Rows from block 2 of a small autoregressive pixel model, named by matrix and row number. Rows with one number belong to one neuron. Each number is 128 + 24 x the weight over its row's rms, rounded and kept within 0 to 255. All counts start at 0.
After each neuron's rows are labels from the 100 images, of 14976, where the neuron reaches its highest value: "strongest on" is what is common among them. Only what is clearly more common there than usual is listed. The data: seven-segment displays showing three digits.
# fc1: MLP up (model.blocks.2.mlp.fc1.weight, 768x256), inputs 156-207
# fc2: MLP down (model.blocks.2.mlp.fc2.weight, 256x768, transposed), outputs 156-207

fc1.96 [152 149  99  83  93 110 130 136 137 135 102 130 106 160  80 157 106  87  87 139  92  89 152 121 142 137 119 147 106 100 149 171 106 128 162 149 127 133 150 109 136 111 115 146 113 138 148  97 122 152 152 139]
fc2.96 [126 113 122 124 154 215 152 159  98 125 141 112 157  99 147 150 146 166 110 144 122 150 129 138 183 145 129 132 139 137 115  84 157 130 127 128 118 154 132 147 108 117 157 125 120 149 125 140 136 117  99 137]
strongest on: dark on pale

fc1.425 [ 87 159 119 136  69 143 109 113 147 133 132 137  89 141 119 159 133 155 102 147 109  93 147 139 136 138 108 126 124  69 132 114 122 151 126 139  94 113 156 123 147 130 152 121 149 166 123 129 147 118 159 143]
fc2.425 [126  78 134 126 156 143 171 126  95 110 138 110 122 117 112 110 121 128 152 108 137 135 114 122 122 142 144 123 108 146 150 114 130 117  85 112 123 143 118 146 115 142 113 136 136 113 140  93 133 118  73 108]
strongest on: the digit 2; second digit: 2; first digit: 2

fc1.49 [146 122 118 164 101 145 158 131 137 141 128 156 155 119  93 163 138  97 128 116 111 140 109 178 138 117  94 143 151 128 109 110 138 138  96 139 152 148 141 142 120 142 144 153 136 157  88 125 152 147 138 113]
fc2.49 [172 105 101 120 148 122 105 105 126  98 120  96 132 116 105 136  95 108 141 138 103 120 127 100 134 138 148 139 158 149 140 132 157 128 167 103  76 134  85 119 113 105 165 117 104  92 136 137 123 113  95 114]
strongest on: white glow; first digit: 2

fc1.637 [ 80 102 150 119 141  92 135 109 116 106  58  71 138 114 162 124 109 152 136  81 142 174 138 153 134 111 159 126 137 109 124 141 170 108 143 139 156 111 102  94 104 154 105 156 121 117 120 106 118 121  98 152]
fc2.637 [149 102  74 139 134 168 112 120 125 123 192 185 144 155 131 149 134 121 145 135 150 142 121 106 129 132 124 106 139 131 145 132 111 127 128 179  99 144 158 189 152 151 167  84  94 124 132 146 108 116 123  82]
strongest on: dark on pale

fc1.396 [105 149 107 134 126  87 107 112 154 147 117 145  93 144 126 135 141 136 104 137 139 136 139 126 148  98  85 105 123 140 108 150 165 108 119 124 132 128 120 120 110  98 206 152  84  96 150  94 165 146 177 125]
fc2.396 [155 138 119 108 140 167 131 148 130 151 132 132 150 122 136 136 116  92 136  98 153 132 113 145  99 161 163 153 132 106 143 115 126 149 112 128 120 131 141 138 124 155  89  98 150 188 125 151  85 115 119 114]
strongest on: dark on pale; the digit 4; first digit: 4

fc1.77 [164 154 130 124 131  85 117 140 108  90 149 133 168 153 135 111 134 124 116  86  82 122 185 133 132 190  88 132 179  92 160 155 119 114 156  93  96 147 138 141 120 112 128 146 135 162 147 114  95 164 131 124]
fc2.77 [115 114 146 102 165 166 116 145 136 164 124 118 117  93 123 123 153 121  99 136 117 101  97  90 109 120 151 141 121 105 125 119 129 142 116 180 141  92 149  88 156 142 106 124 127 157  99 129 136 142 131 139]
strongest on: first digit: 2

fc1.352 [150 132 113  61 128 160  95 130 142 120 148 111 158 174 143 110 136 128 111  80 129 136 152 139 139 118 127 179 132 125 139 132 121 124 134 154 119 175  83 115  95 143 179 168 137 142 112 147 110 156 116 109]
fc2.352 [139  95 115  99 123 116 128 158  83 145 162 129 114 100 128 135  93  94 123 171 126 102 122 124 130 148 121 154 160 122 106 122 160 110 145 134 121  79 137 158 148 135 117 107 146 129  91 112 160  99 127 138]
strongest on: the digit 4; second digit: 4; first digit: 4

fc1.357 [148 139  87 122 132 106 155 140 146 100 140 127 133 134 146 108 151 161 107 145 141 124 130  94 144 116 156 112 118 106 149 130 110 114 118 171 114 131 157 153 123 143 130 100 122 140 116 151 130 117 113 103]
fc2.357 [128 153 143 111 132 106 117 127 140 152  90 115 150 110 124 136  98 113 144  85  98 112 119 152 112  97 102 173 107 133  99 140 159 156 139 108 174 137 116  91 113 141 138 155 112 116 119 126 135 124 154 135]
strongest on: dark on pale

fc1.58 [ 81 124 127  91 110 154 147  80 129  97 146 137  94  98 110 143 146 140 147 162 148 109  97  77 118 136 127 153 137  95 125 109 133 135 152 122  96 128  94 130 122 147 131 164 124 122 159 116 124 101 104 124]
fc2.58 [177 148 112 118 122  93 137 178 122 103 128  76 131 120 122 103 154  79 121  95 133 114 152 147 131 154 179 124 104 131 116 137  99 127 131 113 192 142 119 137 141 104 153  65  92 135 127 106  75 124 152 125]
strongest on: the digit 1; first digit: 1

fc1.430 [100 121 132  82 151 141 128 134 141  94  81 101 110 172 123 121 128 172 173  93 146 154 150 134 123 106 146  91 132 119 128 112 130 163 113 159 131 114 112  96 117 136 172 106 134 133 103 156 123 143 161 104]
fc2.430 [136 134 148 147 165 174 168 124  74 128 137 127 135  69 153 149  96 123 152 127 131  99 130 122 113 133 100 155 115  92 145 149 136 136 119 129 161 123 150 106  86 118 123 124 120 122 143 108 133 116 109 163]
strongest on: white glow; glare

fc1.433 [125 117 156  93 155 111 144 160  83 102 172 139 133 125 163 104 161 112 123 148  90 113 131 165 116 125 141  82 137 120  94 103 104  93 111 117 136 131  83 154 134 140 157 130 186 140 116 132  87 100 126 143]
fc2.433 [115 124  96 169 110 140 116  97 160 121 115 132 142 149  98 134  87 129 145  96 143 153 146 128 128 144 118 196 122 168 165 147 149 150 134 113  95 131 156  81 135 143 105 129  89 111 115  69 125 146 136 133]
strongest on: second digit: 1

fc1.278 [115 106 154 136  93 155 107 149 141 152 116 135 148  86 168 116 128 127 149 142 147 162 113 120  87  78 109 117 137 150  91 167 148  95 148 103 112 110 135  91  99 103 142 160 155 211 150 140 133 102 163 134]
fc2.278 [114 152 108 116 127 131 129 145 118 121 118 122 130 105  78 158 152 127 169  93  87 123 109 132 116 125 143  97 114 127 160 160 118  92  96 122 182  83 108 117 131 150 121 154 127  94 122  75 143 159 115 142]
strongest on: first digit: 1

fc1.291 [180 147 145 123  86 164 112 133 171  82 157 156 140 121  98  94 120 147 116 133 125  98 109 146  86 180 141 118 175 109 114 134 120  86 101 118 113 120 153 111 100 144 121 108 123 115 123 104 141 146 158 101]
fc2.291 [122 112 132 149 157 109 149 102  93 131  99  89 121 135 126 167 117 133 131 132 147 139 123 130 171  92 112 145 153 133 140 118 124 183 150 117 129 128  88 180 191  85 105 193 146 131 145 139 139 126 101 101]
strongest on: first digit: 4

fc1.498 [106 122 146 135 120 142  91 124 142  97 104 122 128  87 111 126 132 174  97 132 166 174 142 104  94 131 109  86  92 105 122 108  92 108 111 116 121 102 126 106 167 117 183  95 129 118 123 118  97  81 118 138]
fc2.498 [162 158 121 136 145  98 155 131 131 156 139 141 152 141 136 131 134 120 152 138 157  98 133 171 167 130 131 146 169 124 155 151 135 125 143  92 116 142 122 172 131 140 108 142  94 167 162 139 154 165 112  76]
strongest on: first digit: 5

fc1.258 [163 148 124  80 137 133 148 126 110  73 160 109 150 127 122 101 123 170 116 109 126  97 142 166 158 125 154 111 107  85 113 116  99 115 122 128 115 133 124 127 145  95 127 131 137 150 130  95 124 134 162 125]
fc2.258 [ 93  99 121 176 131 134  59  99 154 159 108 120  77 119 117 139  90  72 125 147 129 146 120 114 112  97 114 151 153 176 135 159 137 144 153 116 145 143 152 140 103 162  71  84 126 103 181 141 128 144 115 117]
strongest on: third digit: 1

fc1.655 [118 128  98 194  95 129 148 115 110 121 143  98 175 136 137 127 127 135 144 111 125 113 150 159  83 119 100 146 117 145 123 165 123 134 184 155  98 136 118 123 126 146 145 114 106 125 184 114 123 122 103 130]
fc2.655 [133 165 114  87 128 138 115 121 132 119 129 147 133 120  94  89 155 129 153 131 142  97 138 144 135  72 128 120  94 111 127 130  75 127 101 117 131 117 131 116 147 162 113 120 110 144 149 157 109 128 116 124]
strongest on: first digit: 1

fc1.266 [ 92 109 153 120 138 104 189 121 130 150 106 137 102 165 135 164 164 131 139 106 128 172 155 110  89 152 142 116 135 145 143 110 135 123  85 138 132 114 145 113 117 186 121 105 136 112 115 151 111 116 135 114]
fc2.266 [139 147 117 109 126 157  51  74 169 141 148 127 158  93 108 127 108 102  87 112 117 113 114 122 147 135 123 102 105 127 122 124 107 149 158 111 163 125  99 127 104 105 125  93 131 131 141 114 103 102 156  99]
strongest on: third digit: 1

fc1.4 [112 158 143 121 173  96 131 199 126 114 112  99  93 195 107 138 142 137 125  90  93 125 128 144 123 137 110 153 151 120 154 110 119 161 127 151 154 151 136 123 123 129 106 118 117 131 140 125 148 133 134 131]
fc2.4 [136 125 107 131 113 140 111  82 106 130 140 146 123  90 134 125 141 104 117 162 151 133 146 113 148 108 157  91 101 139 122 119 118  85 150 106  98 122 135 133 124 122 151 123 104 140 144  89 120 157  81 124]
strongest on: the digit 2; second digit: 2

fc1.508 [134 116  96 130 158 144 108 180 131 118 168 126 142 123 146 161 143 158 167 140 128 119 167  99 125 122 136 104 132 107 112 156 150 127 155 103 150 159 153 112 137 177  88 102 142 119 119 101 150 144 136 142]
fc2.508 [ 98 128 159 126 108 137 155 132 120 116 130 153 128 124  79  91 116 130 107  95 107 109 119 143 135 158 132 158 159 123 113 150 136 123  88 128 154 110 102 115 114 154 112 144 115 132 168  98 159 151 105 110]
strongest on: first digit: 1

fc1.73 [131 103 121 106  77  79 164 140 142 147 136 167 126 147 125  89 104 163 129 139 158 186 161 161 121 143 133 109 132 121 145 141 129 137  81 149 146 161 111 131 160 139 162 142 141 141  97 160 113 126 135 117]
fc2.73 [127 141 101 135 148 182 125  75 145 116 137 104 138 146 160 109 135 119 137 105  91 135  92 100 140 119 133 132 135 142 114 163 122 130 171 119  98 124 145 102 121 168  72  86  78 111 110 122 113 109 123 106]
strongest on: the digit 1; first digit: 1; second digit: 1

fc1.386 [111 126 122 109 152 119 110 128 116 129 134 146 128 155 146 155 118 123 124 157 151 157 186 149 122  94 148 159  86 143 122 130 145 133 119 159 142 114 112 151 154 138 106 153 123  82 134 114 120 134 136 143]
fc2.386 [150 124 124 168 110 104 148 149 159 138  90 107 116 137 127  86 166 119 132 119  95 134  89 139 156 121 117 117 133 119 141 126 144 108 134 110 120 103  83 143 115 132 103 107 106 138 113 111  82 138 111 120]
strongest on: green glow

fc1.525 [125 148  99 141 126 131  71 110 139 173 103 164 126 138 180 113 124 150  99  83 114 125 117 138 158 143  97 104 133 131  96 186 168 124 160 115 150 149 157 103 139 158 147 120 167 180 165 173 117 132  77 112]
fc2.525 [149 127 156 129 189 126 130  71 116 153 144 113 114 130 134 120 115 104 104  93 109  99 148 141 135 117 140 143 143 117 139 134  92  82 142 125 137 127 136 113 124 121 144  97  67 127 117 145 136 157 153 134]
strongest on: first digit: 1

fc1.572 [161 122  91  94 149 143 135 141 120 142 113 116 126 134 165 156 158 140 134 133 163 138  89 147 119 123 173  87  97 110 159 132 110 128 114  94  91 136  63 149 124 143 128  89 122 124  96 122 164  96 136  87]
fc2.572 [132  94 160 138 109 137 102 142 186 115 128 153 134 123 113  75 136 134 106 155 100  98 134 127 126 135  87 142 152 142  82 138 143 107 138 140 145 102 166 148 137 139 142 151 148 124 140 162 104 104 130 140]
strongest on: dark on pale

fc1.453 [166  74 110 151 171  97 128 127 138  97 127 138 142 103 127  79 128 132 101  98 112 108 139 151 104 137 114  79 157  97 124 114 157 117 107 114 147 142 103 103 128  90 148  84 114 139 136 102  78  79 147  99]
fc2.453 [138 144 115 125 112 145 128 113 134 148 153 134 112 138 121 163 112 164 127 132  97 122 121 111 166 118 112 174 106 146 131 140 164 174 128 155 107 140 132 154 126 132 129 143 111 124 133 156 118 151 117 191]
strongest on: third digit: 4

fc1.468 [ 72 169 127 141 144  85  99 143 171 109 152 111 141 168 139  81 113 156 133 169 119 105 157 124  93 131 123 116  90 153 120 130 103 142 133 103 125 146 134 158 137 145 145  95 128 113 163 100 139 149 127 103]
fc2.468 [156  84 127  97 134 116 136  90  92 117  91 132 139 135 118 160  69 187 138 101 143 164 127 149 144 120  97 155 149  98 127 170 142 124 101 136 117 129 107 108 124  92 126 141 139 140 109 115 123 127 121 138]
strongest on: the digit 2; second digit: 2; first digit: 2

fc1.535 [144 138 162 190 133 140 112 136 140 110 161  91 155 150 165 158 147 115 153 132 106  83 127 101 140 153 175 135 107 143 131 165 142 133 156 163 115 166 109 105 116 110 144 130 156 149 137  94 155 100 131 113]
fc2.535 [123 110 114  49 122 110 126 115 107 132  92 137 118 107  75  83 131 156 110 120 157 162 108 159 127  96 112  90 144 116 148  87 103 124  99 101 128  84 135 142 131 165 122 121 112  96 133 134 116 160 122 134]
strongest on: glare; dark on pale

fc1.316 [141 109  92  96 128 148 130 175 179 126 145 149 128 168 147 138 105 165 111 145  94 100 129 169 130 128 129 133 125 107 152 150 142 105 154 111 109 137 139 128  97 150 125 129 131  89 136 164 150 123 151  99]
fc2.316 [130 138 102 112 127 138 118 124 135 122 106  94 134 140  96 131  86 104  79 132 114 129  74  97  81 178 145 153  78 131 130 124 125 159 150 121 107  91 131  76 128 160 122 123 168 148 116  96 139 105 142 130]
strongest on: the digit 4; first digit: 4

fc1.417 [152 126 122  78 103 148 104 150 106 125 126 154  84 169 123 170  77 130  99 133 119  84 140 135  82 108 104 137 111  58 142 119 133 102 105  66 116 130 132 131  90  93 132 126  78 129 174 130 158 165 158 173]
fc2.417 [ 82 101 139 106 130 112 144 178 150  96  94  94 158 110 128  96 215 137 150 108 114 157 152 123 152 143 148  87 142 189 124 132 133 134 157 178 148 142 107 106 118 153 124 127 186 148 143 111 125 105 100  99]
strongest on: glare

fc1.600 [130 137 156 142 149 114 135 120 127 129  73 106 124 106 122 145 160 102 134 133 122  81 124 133 130 180 126 150 120 125 137 139 130 100 111 145 130 134 154 131 111 109 116 202 140 118 120 134 108 106 136 118]
fc2.600 [141  91 110 135 104 136 118 104 140 132 184 187 156 152 143 134 139 176 107 119 131 151 149 130 124  86 165  86 158 141 143 111 132 127 138 132 101 114 102 124 171 153 161  44 123 139 167 134 145 171 114 180]
strongest on: first digit: 2

fc1.475 [126 141 151 149 159 102 103 154 117 132 127  88 150 133 144 141 157 127 149 156 130 119 149 139 151 156 162 167 146 117  98 106 118 124 112 133 107 166  98 165 160 120 161 126 126 126 131 107 152 138 141 153]
fc2.475 [135 133 106 110 146 130 121 135 137 179 121 130  75 114 139 111 137 157 144 151 142 135 119  88 134 112 123 122  85 146 145 160 129 126 127 111 150 112 103 119 128 136  87 130 131 146 105 164 110 113 147  86]
strongest on: decimal point

fc1.269 [165 159 149 103 132 135 133 113 107  95 116 159 173 144 136 155 115 115 166 167 111 134 143 136 124  96 146 162 132 106  96 162  95 143 144 114  88 129 130 171 136  87 194 113 119 112  80 124 115 120 116 138]
fc2.269 [ 90 143 103 145 145 127 125 120 188 161 154 122 128  83  86 110 134 146 100 102 129 112 106 102  91 124  87 138 147 153 149 109 158 131 117 150 161 113 112 122 161 156 158 185 161  92 175 138 166 126 128 157]
strongest on: decimal point

fc1.519 [113 188 126 130  97 100 108  94  90 125 160  76 155 168 129 122 170 148 122 102 132 141 119 126 132 126  96 139 175  94 102 143 117 133 102  98 126 152 141 115 137 178 157 136 122 179 146 124 100 127 119 121]
fc2.519 [127 106 110 121 163 161 162 138 159 116 123 150 124 116 174 151 113 115 137 124 114 135 140 155 124 138 155 160 110 162 174 170  97 114 139 136 136 100  78 149 149  67 156  94  98 117 157 161 141 132 178 165]
strongest on: second digit: 1; first digit: 4

fc1.344 [ 76 110 137 120 146 128 132 149 116 150 170 140 147 107 146 126 150 152 151  93 136 136  99 149 103 167 148 125 117 141 136 122  86 104 124  72 123 163 104 123  85 129 122  83 140 107  96 118  94 111 124 150]
fc2.344 [131 179 147 160 154 122 153 153  98 114 102 109 138 136 127 127 187 180 137 144 120 139 140 127 186 151 158 174 158 134 145  94 147 148  72 128 139 112 145 192 129 120 146 141 137 125 131 145 173  95 136 130]
strongest on: first digit: 2

fc1.100 [158 131 154 130  82 143 112 152 153 176 126 115 158 169 148 109 132 148 111 171 102 128 109 107 162 184  99 142 105 118 123 153 133 105 131 124 155 131  89 133 118 125 102 141 133 115 119 143 159  80 123 120]
fc2.100 [148 145 133 130 166 118 164 114  97  95  97 149 117  98 113 150 143 118 134  95 151 125 153 127  84 129 135 147 106 111 147 111 140 168 125 140 107 140 153 118 154 115 142 112 143 159 150 104 127 144 136 166]
strongest on: decimal point

fc1.664 [152  91 115 146 134 130 146 107  98 115 101 122  94  96 106 175 147 144 138 113 155 126 146 161 116 137 123 106 130 146 124 129 120  88 140  91  93  98 119 110 143 131 140 109 104 158 155 118  88 129 150 166]
fc2.664 [108 164  80 113 103 166  90 140 131 174 168 138 127 136 140  99 159 140 131 134 117 147  87 156 120 112 125 133 140 131 132 149 123 130 117 196 193 154 138 150 130  93 128 132 134  88  97 165 132  93 120 132]
strongest on: the digit 1

fc1.477 [121  92  93 131 175  90 141 159 142 122 131 148 141 149  88 130 142 176 153 102 139 125 104 115 125 168 117 100 175 142 129 128 118  85 146 153 118 148 103 119 114 159 172 149 123 122  95 147 123 126 115 107]
fc2.477 [158 167 170 138 112 148 122  98 138 117 101 105  96  75 158 129 146 120 113 173 142 130 148 120 119  66 122 148  93 143  84 158 113 141 137 124 150 108 102 117 112 109 144 101 106 161 171 128 160 113 146 159]
strongest on: third digit: 4

fc1.143 [101  98  73 102 117 140 124 151 110 112 158 111 137 133 147 102 121 137 166  85 116  93 170 139  98  97 122 173 165 101 126 146  99 104 126 129 109 140 165 138 133 140 116 150 125  87 117  81  97  90 127 114]
fc2.143 [103 127 149 109 133 114 133 138 151 137 101 157 135 149 105 146 105 126 134 129 146 136 117 162 157 110 108  87 127 165 119 136 174 101 117 137 129  96 133 113 160 100 139 148 113 137 152 193 110 131  86 142]
strongest on: the digit 4; third digit: 4; white glow; second digit: 0

fc1.643 [106 108 127 105 129 124 164 146 184 120 135 133 129 119 115 125 157 163 166 121  94 143 153  69 102 108  69 129 155 129  91 118 120 152 171 123 128 120  95 106 114 130 136  81 131 138 126 117 106 124  81 129]
fc2.643 [131 111 106 142 124 144 115 115 112 175 127 124 112 130 131 167 119 113 138 133 138 129 108 146 150 150 144 141 165 132 171  97 152  94 104 113  68 136 118 123 127 152 151 146 170 133 113 163 156 109 128 148]
strongest on: first digit: 1

fc1.54 [129  95 151 121 117 157 144 126 126 101 109 109 147 127  91 167 116 135 109 126 134  83 161 107  72 122  60 113  91  98 135 129  97 168 160 122 132 128 141 124 114 125 102  65 143 167 122 174 111 104 134 127]
fc2.54 [110 150 113 144 122 124 168 147 127 138 156 145 105 132 119 158 169 165 133 132 114 153 129 110 171 111 148 113 161 123 164 137 115  90  95 142 117 116 128 157 154 172 138 139 128  83 117 136 152 163 155 138]
strongest on: the digit 1; third digit: 1; white glow; second digit: 1

fc1.346 [127 122 121 119 114 143 194 100 119 146 144 105 102 129 121 154 155 131 136 144 114 105 125 104 142 168 140 118 140 100 131  80 138  97 159 161  78 119  77 145 126 115 144 125 165 127 119 119 103 116 126 149]
fc2.346 [111 149 108 132 144 127 116 134 103 122 107 151 184 139 133 149 125 133 125  90 123 104 161 188 106 111  66 128 110 124 149 163 132 153 108 122 162 132 113 195 122 125 101  78 101 115 133 114 100 128 118 129]
strongest on: dark on pale

fc1.23 [131 143 133 110  97 148 148 132  85  91 142  83  88 120 170 152  98 106 137 102 133 168 155 127 106 139 144 124 142 111  89  91 146 171 139 129 117 134 124  68 130 124 137  95 123 150 118 132 139 129  74 119]
fc2.23 [114 109 140 126 137 110 108 140  91 131 124 175 157 135  98 110 159 158 138 109  93 121  66 106 123 161 100 148 134 144  95 123 101 109 109  89  98 113 115 170 111 131 123 158 137  89 134 111 128 136 195 132]
strongest on: dark on pale

fc1.576 [106 129 122 125 165 184 119 138 139 135  99 124 113 142  98 162 115 105 127 112 163 126 147 107 132 112 122  99 158 191 128 150 114 129 107 128 127 134 171 122 125 139 124 105 163 121 119 121 101 141  74 123]
fc2.576 [152 145  90 146 126  82 165 148 108  80  94 120 164 124 157 160 143 151 140 135 169 159 116 135 106 127 102 139 118  58 137 117 100 133 146 124 130 124 119 139 163 131 142 130 144 103 109 172 154 113 152 136]
strongest on: glare; white glow

fc1.229 [150 146 147  77 119 112 130 144  97 167 118 108 106 148 104 133 117 141  88 144 126  92 129 107 128 150 130 109 111 147 178  92  99  83 115 124 140 113 134 145 113 140 162 145 147 107 102 102 105 186 122 142]
fc2.229 [119 116 115 169 157 133  89 169 161 104 160 124 156 166 123 141 113 111 148 145 100 102 138 117 100 121 144 127 174 113  97 174 152 132 125 116 117 169 128 111 167 141 148 114 129 138 134  88 120  92 158 115]
strongest on: glare

fc1.155 [137 119 152 100 170 147 126 122 146 103 138  86 106 130 179 117 126 154 137 150 129 162  97 166 122 158 150 129 170 138 100  86 164 117 114  87 160 120 112 128  98 138 134 117 129 122 107 162 134 131 122 142]
fc2.155 [103 133 124 159  75 114 101 158 106 156 113 134 146 130 101 169 120 171 108 123 114 131 133 118 130 115 115 150 117 127 152 158 113 173 143 155  66 135 147 116 143 121 101 168 139 164 138 128 116 141 138 119]
strongest on: white glow

fc1.59 [120 151 152 124 124  91 134 188 118 126  61 162 131 150 148 112 104 149 141 164 128 120  98 145 127 171  87 111 166 146 135 140 208 163  97 127 127 137 123 133 148 149 125 128 128 135  83 114 105 128 173 116]
fc2.59 [138 115 100 133 129 168 162  80 157 125 139  98 122 132 137 117  98 125 134 129 121 157  99 113 141  97 142 145  92 126 134 128  96 101 126  98 123 135 128 146 156 126 124  94 154 143 131 113 149 148  71 159]
strongest on: first digit: 2

fc1.80 [140 184 140  78 153 125 166 128 108  79 133 130 135 156 149 147  98 125 119 143  95 117 112 143 138  95  94 118 121  96 156 111 116 130 115 151 118 151 120 192  96 114 117 164 163 121  89 150 132 132 164 111]
fc2.80 [135 119 107 186  82 148  91 119  98 162 121 133 134 134  60 129 132 134 102 122 144 138 139 118 136 133 138 114 102 174 130 136 111 127 143  68 141 137 131  91 137  91 129 116 103 174 112 128 129 110 116 137]
strongest on: the digit 2; second digit: 2; third digit: 2

fc1.658 [124 106 161 131 121 106  94 106 119  77 132 110 151 135 169 121 133 150  96  98 161  95 170 126  99 122 112 157 160 113 135 128 116 130 143 120 108 106 133  95  92 134 120 141 128 161 169 122 134 118 141 114]
fc2.658 [ 85  97  74 137  81  95  96 130 137 146 118 138 136 112 125 124 148 139 125 149 144 150 122 133 123 155 120 121 127 177 102 149  74 113 169 144 126 132 163 132 129 134 154 135 145 111 109 117 144 128  93 153]
strongest on: first digit: 4

fc1.480 [118  90 107 166 112  68 136 140 124 145 107  64 125 117 138 122 113 120 115 159 161 113 101 135 128 116  98 161 122 139 134 135 123 138 159 141 111 124 147 125  99 148 161  89 164 141  89 124  90 186 131 127]
fc2.480 [125 173 144 155 132 161 125 110 164 143 107 168  90 139 147 107 143 105 129 100  83 157 148 129 110 107 151 156  99 133 130  97 159 129 130 130 170 110 138 126 113 132  92 148  69 126 118 126 136 103 144 131]
strongest on: white glow

fc1.764 [ 98 100 115 117 128 129  98 127 134 118 102 140 142 103 123 125 136  98  92 127 123 164  88 128  76 143 119 135 108 119 107  88 121 155 144 154 111 144 122 111 172 149 134 148 130 142 135 129  89 142 146 127]
fc2.764 [162 175 157 107 157 119 147 127 143 127 118 100 124 140 150  91 139 129 130 150 148 125 151 113 189  75 153 127 140 122 146 160 113 145  99 107 156 108 151 146 145  51 132 132 113 152 118 136 157 102 114 142]
strongest on: white glow

fc1.245 [126 104 165 149 172 141 149  87 121  99 134 131 169 131 112 112 139 133 109 131 138 151 138 161 145  95 158 127 122 123 136 166 120 126 126 116  93 115 114  75 119 155 134 143 117 139 162 136 142 175 121 107]
fc2.245 [120 181 117 143 123 160 101 168 128 129 141 144 150 121 109 154 116 118 117  92 107 117 149 109 110 140  86 134 175 155 109 112 146 157 133 116 110 155 170 181 110  98 112 142 131 152 118 104 116 106 161 112]
strongest on: the digit 1; second digit: 1

fc1.500 [140 127 125 111 146 121 153 146 143 137 105 164 158 132 129 129 118 136 121 154 121 142 146  61  98 125 147 153 114 126 116 126 145 123 135 103 106 127 142  91 146 145 138 139 127 116 110 105 139  85 144  95]
fc2.500 [130 135 125 138 140 109 146 123 101 104 116 136 119  84 151 128 139 164 141 167 128 176 134 148 145 126 136 137  90  92 151 111 129 126 116 172 129 114 118 150 158 121 140 154 106 103 165 132 135  84 131 100]
strongest on: the digit 4; white glow

fc1.255 [118 119 120 146 142 183 117 125 130 134 131  92 157 174 154 110 111 112 153  79 159  95 116  89  97 102 138 121 154 147 102 163 143 129 133 170 179 127 164 157 113 153 127 122 149  82 176 101  90  95 136 126]
fc2.255 [116 146 130 118  78 108 107 104 124  90 113 161 102 135 121 136 175 122 118 142 131 153 143 158 137 142 103 139 104 125 118 113 117 137 132 112 106 111 115 124  95  95 164 126 125 154  72 149 162 139 126 125]
strongest on: first digit: 5

fc1.50 [ 92 172 121 156 103  83 126 150 113 153 118 140  85 125  87 131 115  86 123  95 142  78 157 107 141 134 124 128 118 157 105 126 129  90 145 103 129 148 130 110  94 147 126 147 139  83 113 108  98 117 146 107]
fc2.50 [ 93  77 100 119 142 190 104 161 117  78 137 141 146 114 164 154  94 148 132 160 121 175  83 120 111 124 132 132 152 108 203 119 154 144 135 114  77 139 146 135 198 125 130 150 171 149 108 135 147 148 109 115]
strongest on: the digit 2; second digit: 2

fc1.761 [102 123  84 108 152 115 131 153  93 114  63 145 121 139  75 108 112 148 143 108 124 130 119 126  85 129  70 113  98 105 171 159 102 148 143 116 121  87 148 102 136 104 129 132 135 169 120 122 118 118 134 125]
fc2.761 [154 132 148 154  92 141 116 152 132 148 156 121 132 121 164 140 122 130 108 188 159 144 130 116 148 133 164 126 137 190 112  76 179 113 109  83 147 144  98 151 133 167 131 166 155 154 133 120 117 146 126 142]
strongest on: first digit: 1